Weights of a small spectrogram enhancement model: 6800 steps.
Rows from block 3, named by matrix and row number. Each number is 200 + 30 x the weight over the matrix's rms, rounded and kept within 0 to 999. All counts start at 0.
# conv: 3x3 conv (model.enc.1.0.conv.weight, 128x128x3x3), inputs 0-9, a 3x3 kernel for each
conv.34,238,170,151,123,173,205,232,217,228,203,212,205,166,181,203,196,178,242,188,185,225,217,215,231,150,176,172,235,214,191,200,216,226,210,207,144,232,205,141,209,186,142,245,249,177,236,204,200,232,197,121,198,245,248,195,196,235,196,233,216,207,238,268,192,202,216,189,190,192,219,171,217,229,211,255,157,172,161,219,246,215,173,201,196,199,201,239,240,189,209
conv.35,196,183,146,177,224,219,189,221,196,216,226,111,168,179,232,212,206,249,209,199,145,198,203,239,251,188,190,200,209,242,201,154,215,224,203,228,168,209,277,175,222,211,159,214,192,134,155,234,214,195,176,162,194,165,228,194,188,207,238,225,218,254,229,231,203,162,159,208,186,146,212,208,251,205,122,204,165,202,191,192,196,133,231,211,172,218,201,171,237,183
conv.36,182,197,234,205,205,232,184,207,168,196,197,201,180,201,218,191,210,238,209,201,259,186,188,215,210,235,282,178,181,208,234,228,205,245,218,198,185,176,161,203,191,175,231,199,138,189,186,135,159,192,174,160,193,164,142,178,167,170,184,196,170,224,247,233,202,204,204,179,174,186,185,218,229,226,234,180,191,201,170,195,252,154,195,220,131,208,218,133,210,258
conv.37,178,171,183,166,157,172,193,195,205,178,187,176,190,197,179,193,231,221,218,211,217,227,231,221,180,161,169,235,209,178,200,178,166,220,198,201,163,151,179,136,118,162,201,187,221,200,203,207,190,212,227,203,194,211,186,186,176,209,219,208,190,214,197,205,222,229,186,202,209,217,230,208,226,218,222,218,216,212,215,198,199,209,198,233,225,262,263,205,228,206
conv.38,218,230,182,239,204,198,186,166,168,185,192,198,247,215,220,203,198,210,205,228,161,243,228,236,188,192,168,164,166,171,226,209,200,224,213,195,159,176,208,194,194,174,206,193,171,221,222,227,152,133,124,173,179,198,129,148,135,243,250,272,210,237,256,211,179,183,124,144,161,225,227,217,197,213,192,206,204,200,211,208,206,181,208,217,209,215,207,182,195,180
conv.39,163,202,182,217,215,133,212,214,188,201,171,220,231,226,160,183,218,179,220,246,184,258,162,184,203,202,250,217,171,212,199,272,166,225,200,188,171,245,210,115,138,230,189,271,148,196,221,244,169,266,129,225,226,230,222,235,174,226,198,216,204,163,211,154,181,218,217,192,203,195,155,223,164,162,195,231,226,158,196,199,216,190,247,129,194,192,235,259,132,287
conv.40,270,234,178,202,167,217,169,179,213,246,227,187,193,184,166,164,195,201,186,166,221,225,208,229,214,217,198,157,184,182,208,192,265,191,206,230,211,304,182,197,213,216,175,179,195,187,182,167,186,200,216,152,171,238,228,194,259,204,233,265,190,210,225,223,227,220,192,212,215,221,229,198,177,154,226,223,184,209,217,203,172,275,144,201,225,208,257,177,224,232
conv.41,190,173,218,232,175,213,234,200,128,183,127,236,203,190,250,218,169,220,177,280,140,177,224,128,204,232,117,240,175,209,215,195,181,214,211,235,191,177,183,206,188,210,153,195,178,213,190,190,206,185,290,208,237,218,168,205,214,181,242,233,166,207,180,215,175,262,197,210,214,202,179,219,174,234,148,191,247,179,185,228,180,174,161,216,212,174,182,153,238,160
conv.42,199,185,206,169,177,176,183,205,211,222,208,230,205,189,228,191,207,194,127,211,253,225,235,204,264,182,160,188,166,212,170,142,237,186,208,214,192,243,133,187,167,185,165,174,248,290,153,145,194,165,132,177,203,212,165,152,216,159,220,206,207,215,215,160,178,198,165,198,193,211,205,219,185,180,254,239,245,182,211,215,157,240,203,183,183,200,187,200,231,170
conv.43,203,212,233,164,189,233,199,229,255,216,203,192,201,184,205,175,212,203,227,211,171,214,199,211,185,214,257,182,159,187,182,208,205,197,218,168,206,218,229,180,196,171,278,215,137,150,176,219,185,185,188,190,183,169,172,196,218,217,206,197,206,160,175,263,224,210,244,223,215,194,224,283,199,242,179,221,212,207,178,221,241,223,273,217,256,213,180,245,143,161
conv.44,146,165,176,221,212,211,235,217,209,191,155,163,214,195,183,220,203,188,208,315,262,173,214,208,206,224,167,211,189,198,203,214,187,222,226,217,269,165,202,210,173,202,158,183,217,156,156,206,190,185,191,194,193,170,242,256,213,190,226,208,181,208,211,180,153,169,245,220,218,198,186,224,229,274,219,213,216,200,219,214,182,231,225,263,182,169,207,142,158,196
conv.45,199,194,250,204,199,224,188,186,201,200,198,191,245,174,170,243,146,220,177,187,186,212,200,149,234,211,163,185,193,192,186,193,226,196,218,256,209,188,243,190,158,232,191,152,222,153,155,251,183,210,244,213,241,208,231,177,198,250,179,243,176,202,216,226,244,189,203,189,227,192,166,147,227,171,202,202,188,190,188,175,141,212,220,196,149,263,181,107,242,197
conv.46,152,217,280,271,207,129,234,163,188,126,216,282,232,195,178,266,230,179,194,152,222,212,156,164,207,212,196,164,168,233,300,200,120,178,168,250,242,197,180,200,174,200,205,179,218,225,187,188,170,250,289,187,141,165,214,208,225,198,204,244,188,163,173,179,210,237,229,186,156,192,206,181,214,190,219,230,198,180,206,213,177,248,209,174,182,189,213,210,189,224
conv.47,209,194,173,215,223,181,209,207,181,222,214,142,206,235,181,192,229,205,192,210,215,170,208,232,155,146,222,177,197,200,188,200,198,193,225,214,225,190,251,227,202,218,221,191,184,230,197,199,244,219,206,213,180,173,184,149,174,220,167,183,221,203,184,163,230,222,182,218,209,182,203,184,201,185,221,180,176,223,173,164,190,160,151,153,230,210,189,182,165,164
conv.48,174,174,235,195,163,267,217,216,260,248,196,213,178,180,220,186,165,196,218,227,225,193,224,201,168,194,180,207,221,197,216,205,200,220,173,171,169,187,176,266,182,197,198,177,182,205,197,153,213,144,256,206,159,193,195,193,170,234,210,215,187,200,166,162,188,168,176,234,205,202,246,190,181,199,173,202,205,193,217,206,182,257,189,247,240,205,245,196,181,230
conv.49,229,204,206,170,215,197,169,214,199,191,203,207,173,209,230,178,172,204,201,223,276,201,176,206,301,238,207,236,236,193,196,158,172,185,147,229,185,178,206,198,240,250,108,160,202,228,227,214,238,208,157,212,242,226,182,159,191,161,173,180,144,191,212,184,174,169,160,189,209,167,205,231,154,203,217,197,198,228,276,252,204,157,135,242,158,200,197,212,280,202
conv.50,169,203,202,170,236,200,178,243,216,235,260,190,204,247,177,224,256,209,210,254,174,219,227,157,221,224,166,199,182,262,222,177,210,204,173,227,147,161,195,170,154,239,177,199,257,185,204,260,190,184,265,194,174,231,192,191,211,215,159,199,233,162,181,207,214,161,219,228,157,169,172,179,184,180,158,203,178,185,165,148,170,215,285,187,175,254,182,181,237,154
conv.51,188,214,189,233,141,191,217,233,159,206,194,220,143,221,200,240,146,168,220,194,215,180,177,177,204,241,193,128,227,129,273,178,165,221,197,213,167,199,177,215,194,224,196,191,198,182,309,196,288,104,203,187,226,177,149,174,211,197,228,173,167,187,197,197,173,145,192,241,197,182,125,147,200,166,172,172,220,175,200,231,201,252,179,173,153,203,175,214,188,202
conv.52,183,230,192,175,250,197,216,251,205,192,254,197,160,202,173,194,213,189,244,199,216,186,188,167,198,157,152,181,199,213,170,195,221,194,203,194,147,185,230,182,229,244,193,202,203,133,225,224,134,240,194,187,243,205,181,188,216,193,216,247,172,161,171,253,179,171,247,157,212,243,152,246,229,176,236,222,171,221,198,165,191,202,262,191,156,243,190,166,223,199
conv.53,191,205,222,197,208,204,169,164,196,209,226,212,214,159,220,117,196,188,204,237,222,248,250,169,211,245,223,155,207,201,206,218,205,182,207,150,160,140,233,188,176,142,264,191,173,224,159,148,199,242,194,249,253,281,220,218,206,206,217,197,202,189,149,175,204,228,189,156,191,200,224,232,185,164,211,196,199,190,191,220,255,181,237,196,156,218,194,240,200,169
conv.54,211,205,177,192,227,187,250,196,225,218,205,221,232,205,208,290,188,217,197,261,179,164,255,231,161,205,173,155,197,206,196,210,180,200,177,207,208,144,140,158,203,210,184,202,137,232,226,177,204,174,197,259,187,237,209,229,172,194,189,198,150,166,133,180,221,178,190,152,154,198,250,255,164,276,136,231,174,251,182,227,178,284,140,200,197,230,223,156,228,164
conv.55,210,217,230,155,214,194,171,194,227,184,216,241,206,245,215,169,239,206,192,188,205,202,240,217,259,258,192,218,201,182,179,196,194,186,216,212,212,168,185,186,220,208,120,186,201,214,202,195,184,233,201,160,216,197,177,226,192,231,201,223,218,173,238,175,215,185,173,155,189,197,160,235,166,228,182,209,194,203,268,187,191,150,180,165,250,226,245,219,209,222
conv.56,159,161,202,200,179,211,220,175,206,133,169,215,215,177,219,205,201,242,224,202,197,206,245,221,213,248,220,208,219,202,211,224,187,217,188,147,202,189,236,220,190,251,216,196,246,209,176,205,173,196,173,176,177,209,205,194,185,202,206,198,184,220,195,184,171,169,217,165,182,231,204,205,229,195,179,210,211,166,167,233,186,192,236,241,193,206,199,204,212,181
conv.57,192,220,191,216,234,202,239,218,179,185,143,199,188,156,200,190,159,220,197,217,200,194,228,201,220,221,218,227,198,212,212,226,208,220,210,178,167,242,174,189,238,181,207,260,213,136,197,193,196,213,195,227,213,209,193,196,154,185,197,175,211,226,219,223,153,175,245,209,188,247,248,191,174,239,196,180,210,195,186,237,226,292,131,247,241,154,212,264,192,204
conv.58,168,208,161,287,184,183,206,206,186,204,209,162,226,215,200,158,214,147,256,262,255,221,211,230,201,210,239,213,156,200,177,205,169,187,200,187,162,147,180,243,199,248,212,170,149,142,166,178,246,209,188,189,211,163,175,163,177,196,204,184,220,188,168,218,198,184,192,174,217,217,185,220,234,254,255,176,204,190,183,191,224,131,192,152,232,201,235,239,171,205
conv.59,222,224,222,157,179,176,178,205,179,201,214,210,171,188,201,208,230,215,254,228,228,245,224,213,194,174,187,255,258,238,239,220,200,175,206,198,189,178,165,226,209,216,195,212,234,187,179,172,233,209,210,181,187,151,274,282,274,272,285,255,199,205,188,163,211,227,145,195,216,248,233,244,225,214,231,189,214,211,189,189,151,198,148,124,252,208,188,213,150,212
conv.60,198,209,215,195,201,199,168,190,189,188,198,210,234,203,205,207,216,213,209,176,214,247,184,220,242,224,231,205,186,210,177,246,238,188,232,183,167,197,205,172,202,179,180,217,180,174,177,200,168,161,155,263,250,234,154,152,140,224,232,207,224,192,183,195,240,248,142,202,212,180,198,193,215,180,187,194,200,185,201,208,222,147,183,196,214,142,170,231,150,203
conv.61,171,187,199,161,194,245,162,169,235,176,184,249,159,203,247,129,191,220,232,229,197,196,203,255,186,212,176,201,188,225,204,212,203,250,191,194,189,164,163,211,182,186,212,183,194,186,218,178,199,175,150,187,224,199,213,195,153,209,193,205,201,202,188,192,206,251,198,162,214,213,201,224,219,199,182,225,165,127,206,180,192,197,196,214,118,187,239,176,191,188
conv.62,209,189,155,216,203,197,237,232,225,183,157,222,215,187,179,250,203,146,206,231,180,201,200,177,167,247,168,263,164,196,220,216,195,191,244,205,226,223,148,193,175,209,227,185,241,191,238,192,179,187,186,199,244,185,159,213,164,157,214,206,170,160,198,205,258,271,175,187,167,263,196,245,146,238,215,198,214,203,167,182,183,190,115,232,197,154,237,154,149,244
conv.63,192,187,215,234,206,207,207,227,210,201,180,184,209,193,193,243,236,211,168,221,241,161,187,239,212,227,242,252,247,202,239,171,180,176,188,219,213,149,175,257,204,217,213,183,209,233,180,187,224,171,175,134,152,192,203,215,226,175,197,193,187,202,222,168,172,209,136,223,187,178,219,190,232,195,210,170,211,221,233,208,200,115,220,167,183,207,214,153,218,258
conv.64,229,172,196,236,184,189,252,175,215,253,178,191,258,184,193,265,166,186,217,191,238,217,169,179,215,186,143,209,218,234,206,194,190,189,178,199,181,211,196,171,221,233,198,242,279,238,224,168,233,220,199,218,194,177,214,215,182,192,208,206,211,231,214,154,194,172,162,203,190,140,195,193,162,210,208,172,221,210,156,228,213,259,153,122,234,177,143,247,191,133
conv.65,201,220,179,214,177,198,216,190,232,216,198,214,170,184,180,190,225,191,256,225,144,235,194,185,202,208,168,116,234,210,168,242,174,127,204,192,146,157,217,210,191,165,236,225,200,244,218,214,203,197,205,190,185,228,183,242,215,219,200,156,232,182,175,204,188,199,198,208,211,218,194,147,222,201,178,196,199,212,212,181,214,204,184,173,252,185,184,286,185,181
conv.66,232,171,175,188,187,204,181,179,207,226,208,234,188,197,237,191,168,270,267,271,253,168,184,176,177,161,129,183,171,237,178,181,266,229,221,271,135,124,149,196,188,161,223,238,193,213,179,183,208,195,181,210,192,154,175,183,188,149,159,156,249,247,220,195,177,202,193,179,231,198,170,246,207,203,220,204,179,185,212,195,140,219,229,180,175,234,154,195,189,119
conv.67,184,184,167,214,237,231,215,199,210,179,185,180,137,232,152,159,228,205,232,216,183,215,211,209,191,234,211,206,123,170,140,174,202,153,172,233,250,168,175,217,194,181,182,199,184,196,243,186,176,178,235,207,200,190,155,219,156,194,197,198,192,202,177,221,244,205,266,281,166,267,229,222,183,197,189,220,212,230,217,209,236,173,187,292,227,223,209,257,197,164
conv.68,187,190,206,164,194,175,211,224,229,186,191,182,235,215,202,171,195,169,208,240,231,248,217,181,229,180,165,182,213,158,224,202,166,162,223,204,166,155,136,195,246,229,192,216,228,178,185,181,179,192,153,164,173,220,170,125,164,225,216,216,206,223,241,216,187,203,218,220,206,149,214,169,240,218,212,207,193,214,205,193,192,132,141,242,173,174,230,215,180,222
conv.69,235,219,177,148,199,197,227,164,178,184,209,183,167,191,208,158,175,207,222,198,248,194,196,238,171,209,133,219,239,223,128,202,294,156,144,174,196,198,120,178,199,163,246,155,197,209,241,202,264,178,188,269,177,193,227,179,187,169,170,249,159,181,194,183,185,171,207,198,202,239,204,244,192,185,228,202,204,212,194,264,152,239,165,169,196,211,169,205,233,223
conv.70,197,228,206,210,193,187,170,169,159,236,231,170,213,213,181,190,202,182,178,192,170,215,211,194,279,229,219,154,148,198,211,236,256,208,191,206,143,158,233,192,173,182,164,169,219,140,204,226,163,174,174,194,215,182,185,180,221,227,213,237,189,227,187,236,231,197,210,185,202,267,215,178,205,204,208,262,195,179,235,202,205,175,231,238,142,187,200,155,195,197
conv.71,187,194,232,200,215,210,201,232,201,241,197,215,184,217,153,223,191,202,167,247,225,265,198,164,214,182,187,244,160,231,205,157,242,264,171,183,172,194,147,221,195,224,162,253,190,244,221,195,187,181,222,198,179,204,188,220,237,174,160,173,177,188,205,193,200,234,149,244,211,160,215,240,197,188,244,236,244,166,194,178,179,196,196,164,168,236,181,148,214,176
conv.72,252,164,188,221,190,203,176,223,195,196,232,202,208,193,229,177,155,181,188,190,265,126,214,222,234,155,252,238,181,155,241,175,192,179,222,187,289,144,183,227,180,184,226,198,208,249,111,212,207,169,171,188,192,216,177,193,214,141,250,208,170,203,231,224,216,166,182,207,173,205,261,252,159,217,208,198,230,179,233,191,185,187,273,204,153,261,202,181,224,187
conv.73,221,158,204,218,167,208,189,194,159,218,202,209,198,209,197,200,177,220,205,197,252,210,209,207,181,266,149,178,200,211,165,166,158,212,174,210,187,202,236,213,142,194,213,207,191,219,154,195,226,152,172,204,180,156,190,223,230,182,172,230,181,185,220,179,248,136,192,182,230,219,192,223,216,193,202,207,224,217,200,217,186,203,271,189,182,169,203,145,198,179
conv.74,195,212,223,216,220,222,208,195,165,181,153,192,205,201,177,243,212,171,176,243,185,221,227,211,210,197,241,120,160,204,215,165,153,269,212,181,207,218,200,152,193,186,188,181,160,234,228,167,198,193,258,205,217,227,179,187,175,189,219,194,199,235,176,211,213,222,245,226,221,170,191,187,169,226,166,228,239,238,166,187,233,241,117,187,242,209,172,209,225,148
conv.75,229,190,167,207,165,172,197,174,206,196,188,199,223,150,187,175,175,207,253,220,232,199,225,216,206,202,174,218,185,129,174,196,173,212,214,191,180,158,190,148,163,200,168,197,230,190,204,248,208,164,172,142,162,201,229,187,197,172,169,191,185,212,214,231,234,184,279,210,183,228,192,182,225,192,183,206,211,215,232,221,213,93,194,244,129,211,213,201,192,193
conv.76,143,208,178,209,184,190,232,227,199,184,195,181,251,229,213,212,197,193,250,179,211,233,208,203,158,246,253,179,174,213,232,207,181,213,197,201,140,191,200,162,164,190,207,216,195,175,220,223,160,208,218,192,202,211,218,203,206,268,209,167,217,206,189,176,232,252,213,178,195,229,163,133,261,206,212,245,180,170,152,208,244,142,178,198,195,197,207,244,190,184
conv.77,198,208,236,217,210,210,203,200,206,195,224,232,227,231,225,240,237,229,187,150,156,154,146,127,150,141,108,202,177,178,194,188,200,220,196,191,196,215,214,196,203,214,196,208,233,183,201,201,207,238,210,212,236,233,196,181,151,228,200,180,245,208,224,185,192,163,199,205,181,212,195,189,207,187,187,182,186,164,179,169,163,200,168,168,195,164,188,238,211,215
conv.78,196,224,226,197,207,203,181,227,206,173,200,192,201,211,211,168,221,227,127,200,253,235,158,220,244,162,247,133,193,266,179,221,212,178,227,281,283,191,182,202,206,207,188,216,163,216,205,145,206,222,200,218,239,203,184,209,195,248,214,189,203,208,154,223,163,211,163,184,219,167,224,190,135,219,234,203,192,236,256,171,225,290,176,191,296,156,156,252,165,126
conv.79,224,199,193,195,211,213,229,200,209,216,158,168,157,183,195,211,192,221,216,190,237,222,238,200,183,230,187,217,194,232,190,163,189,241,186,185,218,178,169,232,230,201,189,162,199,195,175,101,207,246,247,226,212,233,170,210,184,204,235,214,193,149,197,223,215,220,179,196,210,229,202,222,205,269,241,188,237,224,202,215,193,145,180,144,216,250,183,145,215,222
conv.80,246,161,186,212,193,160,222,206,214,218,184,191,207,204,211,172,201,220,180,201,236,181,187,199,194,204,178,195,217,213,172,189,167,176,213,215,190,185,187,231,226,181,185,200,210,241,197,227,255,251,192,206,216,214,161,150,151,197,221,208,210,216,271,194,200,219,204,198,237,217,188,241,169,181,239,206,183,216,237,184,194,230,172,194,227,202,254,216,218,260
conv.81,187,173,184,127,169,207,202,209,217,234,196,193,211,176,182,212,206,206,261,247,213,241,225,196,192,206,177,160,185,196,151,166,188,206,205,182,149,175,194,139,167,185,199,199,227,165,179,182,221,247,254,200,234,209,165,179,193,225,200,229,238,219,210,180,189,171,220,225,217,188,204,219,235,245,207,238,217,211,202,207,199,141,160,162,168,178,181,201,209,215
conv.82,225,196,171,159,183,205,215,201,180,236,203,154,173,186,184,184,194,180,161,195,207,188,235,245,217,199,209,187,244,245,195,193,158,196,202,237,206,218,247,191,206,212,190,185,173,204,214,212,163,173,205,236,241,206,179,238,250,207,235,217,159,188,196,170,207,200,211,196,227,198,210,188,166,204,216,185,173,212,200,168,202,243,215,179,220,227,234,190,205,191
conv.83,199,170,187,205,228,233,161,221,212,242,196,183,177,196,194,177,167,236,158,186,200,187,185,171,252,216,186,193,182,211,218,190,209,204,184,197,231,197,199,210,191,188,171,189,165,208,194,216,236,160,151,224,200,186,201,148,178,182,166,141,232,224,191,245,247,220,184,230,197,137,194,222,194,189,191,210,211,173,231,246,226,181,228,217,148,198,168,231,258,147
conv.84,179,200,164,173,170,145,225,224,187,178,181,208,176,172,199,228,232,225,240,251,248,223,238,202,209,190,199,238,222,250,167,160,173,250,235,211,151,196,179,209,235,207,159,193,178,137,169,92,315,292,324,136,144,64,228,231,264,186,182,188,186,183,232,201,181,187,189,200,197,172,180,200,259,236,176,189,206,197,196,215,203,151,160,244,234,217,249,217,187,271
conv.85,286,222,152,215,178,169,182,205,205,256,212,211,275,215,180,214,227,209,224,248,178,218,233,154,237,220,188,356,202,128,109,165,249,209,194,217,152,195,240,160,179,251,163,194,217,155,151,269,230,191,182,194,180,205,171,192,217,191,201,192,205,196,176,221,203,162,187,224,224,186,190,165,155,219,177,212,227,157,198,166,170,240,191,172,223,190,233,194,185,192
conv.86,209,205,166,211,208,210,219,174,210,178,193,188,185,202,197,190,223,194,208,244,181,201,187,177,188,215,163,200,212,152,219,176,175,150,173,160,151,174,210,187,171,174,233,170,209,198,216,189,182,193,248,227,225,201,173,210,197,206,205,160,182,223,182,210,147,175,211,220,208,210,215,222,249,212,170,227,195,162,206,235,172,183,241,224,177,213,198,220,225,229
conv.87,172,214,181,158,200,127,169,183,144,199,230,209,194,207,184,188,214,189,217,179,202,224,151,190,217,171,233,174,169,199,212,187,224,220,198,202,290,338,273,175,202,176,218,205,197,183,197,185,192,220,196,211,198,201,160,177,162,207,236,202,193,234,195,158,185,225,197,248,224,189,238,178,217,207,219,201,182,198,195,174,226,242,286,156,203,235,149,211,239,143
conv.88,198,213,222,182,195,206,177,196,204,143,215,249,207,203,206,202,181,202,194,173,259,227,224,196,214,266,202,257,235,207,178,215,188,172,175,191,177,188,108,178,200,197,168,172,177,251,242,182,172,215,232,192,210,213,242,210,161,223,176,200,210,139,187,135,195,192,175,194,225,213,177,217,152,130,185,218,186,192,203,247,219,198,262,191,189,193,157,193,214,192
conv.89,225,203,225,203,167,184,209,159,156,196,223,222,206,179,223,206,167,203,225,148,150,262,208,164,247,268,230,207,218,162,198,168,195,165,158,184,178,202,214,201,183,202,163,171,179,221,267,249,220,197,240,138,131,144,185,124,161,209,177,197,145,157,176,193,163,210,190,173,197,221,198,219,213,104,148,239,220,193,221,270,234,214,204,202,193,235,199,153,160,178
conv.90,199,180,181,254,212,160,188,217,222,215,193,170,166,205,186,211,206,208,308,78,214,190,273,238,126,254,213,173,206,196,214,238,168,202,158,204,105,184,247,221,219,168,241,209,177,227,222,211,233,218,153,255,214,213,239,196,190,222,164,217,276,235,234,133,283,159,214,152,165,242,164,214,286,109,203,113,237,193,176,209,235,188,298,149,218,137,250,209,162,206
conv.91,183,219,213,184,206,210,195,210,195,223,222,216,208,209,168,190,215,232,217,232,257,209,225,234,207,202,207,185,160,157,179,134,170,198,163,150,174,191,182,158,170,193,192,144,176,176,225,216,237,230,213,253,250,242,204,227,199,187,189,197,141,167,179,207,157,210,141,155,206,187,183,233,262,230,182,265,253,214,191,188,165,153,192,226,144,211,209,181,194,226
conv.92,203,239,199,199,186,192,180,146,169,238,209,199,207,214,191,183,211,181,208,252,139,204,220,179,223,207,191,145,163,222,219,195,228,224,193,216,163,155,214,183,190,207,207,181,197,164,206,218,214,194,224,173,152,188,124,142,142,212,209,211,226,237,212,223,155,198,213,183,193,162,149,116,186,218,161,182,210,193,238,229,220,142,194,191,197,221,197,215,206,244
conv.93,192,160,223,149,239,202,218,172,117,202,178,204,212,246,186,204,210,192,165,293,210,213,115,168,215,131,236,179,164,249,109,231,242,236,189,114,284,205,187,214,222,216,192,174,174,235,131,195,138,263,202,248,226,218,140,240,226,208,226,169,235,189,181,217,206,207,182,224,224,183,232,180,155,264,228,247,119,160,176,182,196,174,197,152,245,216,159,166,211,219
conv.94,189,180,201,247,248,228,203,168,178,231,227,232,192,193,207,219,202,205,196,211,207,195,198,202,189,220,221,162,158,159,187,155,153,207,146,182,234,218,236,249,231,197,223,188,217,165,152,176,216,239,237,159,161,202,224,217,171,218,212,173,215,223,197,291,252,261,188,191,186,207,187,158,221,224,204,196,196,194,232,222,209,194,210,214,241,210,235,199,239,210
conv.95,209,179,199,214,217,205,227,232,182,150,224,250,233,181,183,253,199,208,127,180,275,203,192,268,200,205,226,230,151,115,213,227,199,219,209,175,290,188,146,186,186,193,190,232,191,208,196,226,200,208,240,193,217,191,165,177,184,153,176,223,182,186,181,232,258,188,169,190,171,186,205,161,172,222,260,192,171,199,185,191,214,179,225,193,195,208,227,187,207,227
conv.96,201,218,199,219,200,218,204,163,193,211,206,223,218,180,218,178,208,215,222,150,221,251,207,243,187,224,254,203,225,228,238,218,215,197,198,220,164,224,200,154,187,187,209,198,246,155,199,187,182,191,165,213,182,178,251,199,185,241,187,188,241,232,173,205,197,200,206,181,193,169,178,217,244,187,219,223,201,192,154,170,184,228,197,147,192,206,193,210,218,142
conv.97,192,214,222,172,213,190,233,177,236,211,228,189,229,200,228,220,200,198,153,227,234,224,208,178,233,242,226,219,182,209,198,228,218,144,157,204,230,168,210,200,190,197,202,208,230,222,162,209,156,214,188,202,183,240,221,252,271,237,214,194,204,167,140,212,193,194,208,187,185,178,181,145,171,205,204,224,167,167,214,205,182,188,208,259,210,194,128,142,278,165
conv.98,184,181,207,164,171,215,184,172,173,208,229,201,183,210,166,203,206,207,181,203,189,225,256,243,204,232,227,227,208,195,153,207,226,269,230,223,189,185,149,182,218,197,167,194,184,135,159,213,174,226,198,167,217,254,280,228,198,232,250,211,218,217,201,165,162,188,200,217,216,172,195,206,142,156,185,208,196,192,213,188,218,220,207,219,193,146,199,215,161,227
conv.99,214,194,149,164,153,176,186,209,256,212,225,217,209,177,168,184,195,213,172,189,169,178,168,183,150,167,142,176,149,201,194,208,211,212,186,213,171,167,192,204,248,232,242,216,218,191,171,175,225,192,194,210,209,205,168,169,171,166,184,194,206,177,167,188,225,230,225,233,235,204,204,224,199,208,167,193,188,179,171,153,184,161,216,232,194,214,223,206,236,241
conv.100,184,197,243,230,237,211,197,190,153,153,192,209,206,218,223,207,186,192,211,195,183,212,213,156,201,166,193,222,196,189,195,179,204,243,241,253,200,194,228,169,171,216,188,217,203,201,168,207,171,240,223,184,184,193,203,186,173,162,180,157,185,216,242,218,257,243,218,236,249,170,210,182,219,197,206,201,198,210,207,189,166,175,240,268,213,245,228,223,233,248
conv.101,169,188,165,216,210,184,171,175,174,193,172,222,200,209,218,194,191,183,210,196,181,153,204,208,191,201,176,222,212,183,202,204,201,175,203,192,210,195,201,205,186,192,184,173,190,211,207,170,212,202,171,183,190,198,241,222,227,254,223,200,238,216,202,235,231,233,179,191,184,207,193,212,205,208,219,155,208,185,211,213,222,260,219,227,259,220,234,227,211,193
conv.102,206,182,183,246,170,189,232,202,161,193,210,205,243,207,174,263,197,181,178,141,213,218,221,206,261,259,230,233,244,187,172,180,153,136,189,185,225,190,158,202,222,221,212,210,215,172,212,176,172,211,216,228,230,165,256,205,206,208,182,165,215,215,190,192,153,197,220,176,241,252,224,224,198,183,190,209,191,196,230,211,218,234,147,186,211,181,182,197,239,199
conv.103,214,211,206,206,186,160,196,202,196,176,233,237,219,213,191,211,201,198,155,207,174,168,197,206,143,191,223,235,235,153,227,243,205,254,197,184,229,198,200,175,185,212,137,144,157,216,215,198,219,179,218,175,160,175,260,254,174,207,226,213,184,187,187,227,190,220,220,203,216,192,230,186,150,175,222,198,210,232,184,171,221,270,238,145,232,188,124,200,181,173
conv.104,143,215,216,194,192,185,149,189,230,185,133,239,202,210,206,196,223,234,84,220,216,216,246,179,213,195,158,263,197,192,160,181,219,167,206,202,259,267,158,150,197,227,141,178,232,289,234,117,181,224,217,168,166,199,186,153,188,153,164,235,176,214,202,195,167,197,200,185,205,212,172,222,88,167,266,227,236,210,251,212,186,266,215,158,223,215,181,258,217,203
conv.105,220,217,206,235,212,225,148,138,167,241,206,196,234,201,174,204,194,186,161,188,205,172,202,224,231,216,223,178,156,158,169,150,132,201,181,196,278,256,253,321,325,310,155,187,209,195,210,235,183,175,177,186,193,178,159,163,185,210,185,187,243,250,243,181,180,173,168,154,168,210,216,238,200,190,177,206,193,197,225,208,194,218,211,232,204,182,197,217,220,242
conv.106,213,192,207,225,230,238,180,187,169,202,220,192,192,234,241,198,225,193,198,225,177,223,241,201,187,177,191,188,158,131,239,194,209,169,171,206,250,194,191,168,171,186,192,209,212,216,201,219,141,141,192,202,169,164,192,174,178,197,214,201,163,187,178,222,230,212,164,180,176,203,225,231,165,197,232,194,175,202,271,254,240,181,210,198,160,217,193,174,174,194
conv.107,185,170,179,208,224,202,159,172,193,203,197,205,203,213,211,182,172,168,196,196,212,217,239,240,198,208,201,145,147,156,209,209,221,145,145,189,215,195,182,227,240,215,147,171,184,225,191,175,231,211,216,192,183,169,185,184,181,227,239,219,137,143,160,208,206,204,208,195,192,112,136,165,230,218,208,180,164,192,226,211,201,168,157,153,261,244,231,203,228,234
conv.108,223,245,220,211,215,203,181,210,162,196,194,180,202,197,169,159,200,185,175,188,221,186,172,201,187,184,221,216,224,251,188,209,210,204,184,149,153,229,207,165,197,164,197,175,146,226,228,212,222,205,191,213,242,189,205,238,270,204,215,212,179,171,154,184,201,211,223,218,215,165,182,217,176,166,175,241,240,206,204,215,258,213,220,219,193,201,202,186,147,126
conv.109,146,186,196,183,223,199,238,223,171,234,261,153,193,225,211,206,226,182,233,155,169,210,179,185,183,201,217,112,178,300,268,194,155,232,203,164,168,224,284,181,190,180,153,160,145,188,204,229,179,209,248,190,199,258,217,231,236,209,187,180,234,203,231,152,205,176,233,215,165,231,190,163,243,136,116,221,202,238,203,225,224,204,275,236,150,187,184,161,174,249
conv.110,208,225,182,197,205,171,228,229,201,164,195,199,181,197,192,249,255,236,260,256,169,232,189,159,201,158,181,205,169,215,202,182,208,186,168,205,189,236,167,206,267,200,195,280,197,209,228,201,169,216,198,162,220,186,154,192,226,221,202,234,245,197,214,178,181,216,182,184,229,199,207,220,206,225,184,206,186,195,233,201,192,135,161,197,201,237,253,285,256,301